config.toml
image_size = 32
crop_scale_min = 1
arch = "unet"
norm = "batchnorm"
block = "basic"
optimizer = "muon"
lr = 0.034
momentum = 0.9
nesterov = true
orthogonalizer = "newton_schulz_5"
steps = 40000
Rows from block 3, named by matrix and row number. Rows with one number belong to one channel. Each number is 500 + 50 x the weight over its row's rms, rounded and kept within 0 to 999. All counts start at 0. Numbers have three digits each. After the name is the row's rms in percent of the matrix's.
# convs0: first 3x3 conv (model.mid.1.convs.0.weight, 128x128x3x3), inputs 30-35, a 3x3 kernel for each
# convs1: second 3x3 conv (model.mid.1.convs.1.weight, 128x128x3x3, transposed), outputs 30-35, a 3x3 kernel for each
convs0.7 404:500500500500500500500500500500500500500500500500500500500500500500500500500500500500500500500500500500500500500500500500500500500500500500500500500500500500500500
convs0.17 297:500500500500500500500500500500500500500500500500500500500500500500500500500500500500500500500500500500500500500500500500500500500500500500500500500500500500500500
convs0.40 637:500500500500500500500500500500500500500500500500500500500500500500500500500500500500500500500500500500500500500500500500500500500500500500500500500500500500500500
convs0.57 157:500500500500500500500500500500500500500500500500500500500500500500500500500500500500500500500500500500500500500500500500500500500500500500500500500500500500500500
convs0.63 189:500500500500500500500500500500500500500500500500500500500500500500500500500500500500500500500500500500500500500500500500500500500500500500500500500500500500500500
convs0.68 203:500500500500500500500500500500500500500500500500500500500500500500500500500500500500500500500500500500500500500500500500500500500500500500500500500500500500500500
convs0.87 319:500500500500500500500500500500500500500500500500500500500500500500500500500500500500500500500500500500500500500500500500500500500500500500500500500500500500500500
convs0.90 204:500500500500500500500500500500500500500500500500500500500500500500500500500500500500500500500500500500500500500500500500500500500500500500500500500500500500500500
convs0.103 117:500500500500500500500500500500500500500500500500500500500500500500500500500500500500500500500500500500500500500500500500500500500500500500500500500500500500500500
convs0.106 235:500500500500500500500500500500500500500500500500500500500500500500500500500500500500500500500500500500500500500500500500500500500500500500500500500500500500500500
convs0.116 434:500500500500500500500500500500500500500500500500500500500500500500500500500500500500500500500500500500500500500500500500500500500500500500500500500500500500500500
convs0.125 348:500500500500500500500500500500500500500500500500500500500500500500500500500500500500500500500500500500500500500500500500500500500500500500500500500500500500500500
convs1.7 038:500500500500496500500500500498500500500499500500500500500500500534500506500500500500500500493500500500500500500500500501500500504500500500500500499500500500500500
convs1.17 590:500501500500500500500500500500500500500500500500500500500500500500500500500500495500500500500500403500500500500500500500500500500500500500500500500500500500500500
convs1.40 406:500497500500500500500500500500500500500500500499500500500500500500500500500500500500500500500500500500500500500500500500500500500500500501500500500500500500500500
convs1.57 239:500500500500500500501500500500499500500500500500500500500500500500500500500500500500500500500500500500500500500500500500500450500500462500500500500499500500500500
convs1.63 127:500478494500500500500500484500500500500473508500500500500500500500500500500500500500500500500500500500500500500500500499500500500500500500500500500500498500500500
convs1.68 361:500500500500500500500469500500500500500500500500500500500500500500500500500500500500500500500500500500500500500500500500500500500500500500500500500500500500000500
convs1.87 355:499500500500500507500500500500500500500500500500500500500500500500500500500500500500500503500500500500500500500509500500504501500501500500500500500500501501500500
convs1.90 402:500500499500500500500500500500500500500500500500500500500500500500500500500500500500500500500500500500500502500500500501500500500500500500500500500500500500500500
convs1.103 108:517500500501500500500500500502500500516500500565503500500498500500500574500500501500500500500500502500500503500500500500500500500496498500500500470500500500500500
convs1.106 219:500500500503500501500500500522500500500500500420500500500500500500500500500500488500500500500500500500500473500500500500500500500500500500500500543500515499499448
convs1.116 195:500500500500500500500500500500500500502500500501500500500501500500500502500500500500500591500494500500500500500500500500500500500500500500500500500500500500500500
convs1.125 420:499500500500500500500500500500500500500500500500500500500500500500500500500500500500500501500500500500500500500500500500500500500500500500500500500500500500500500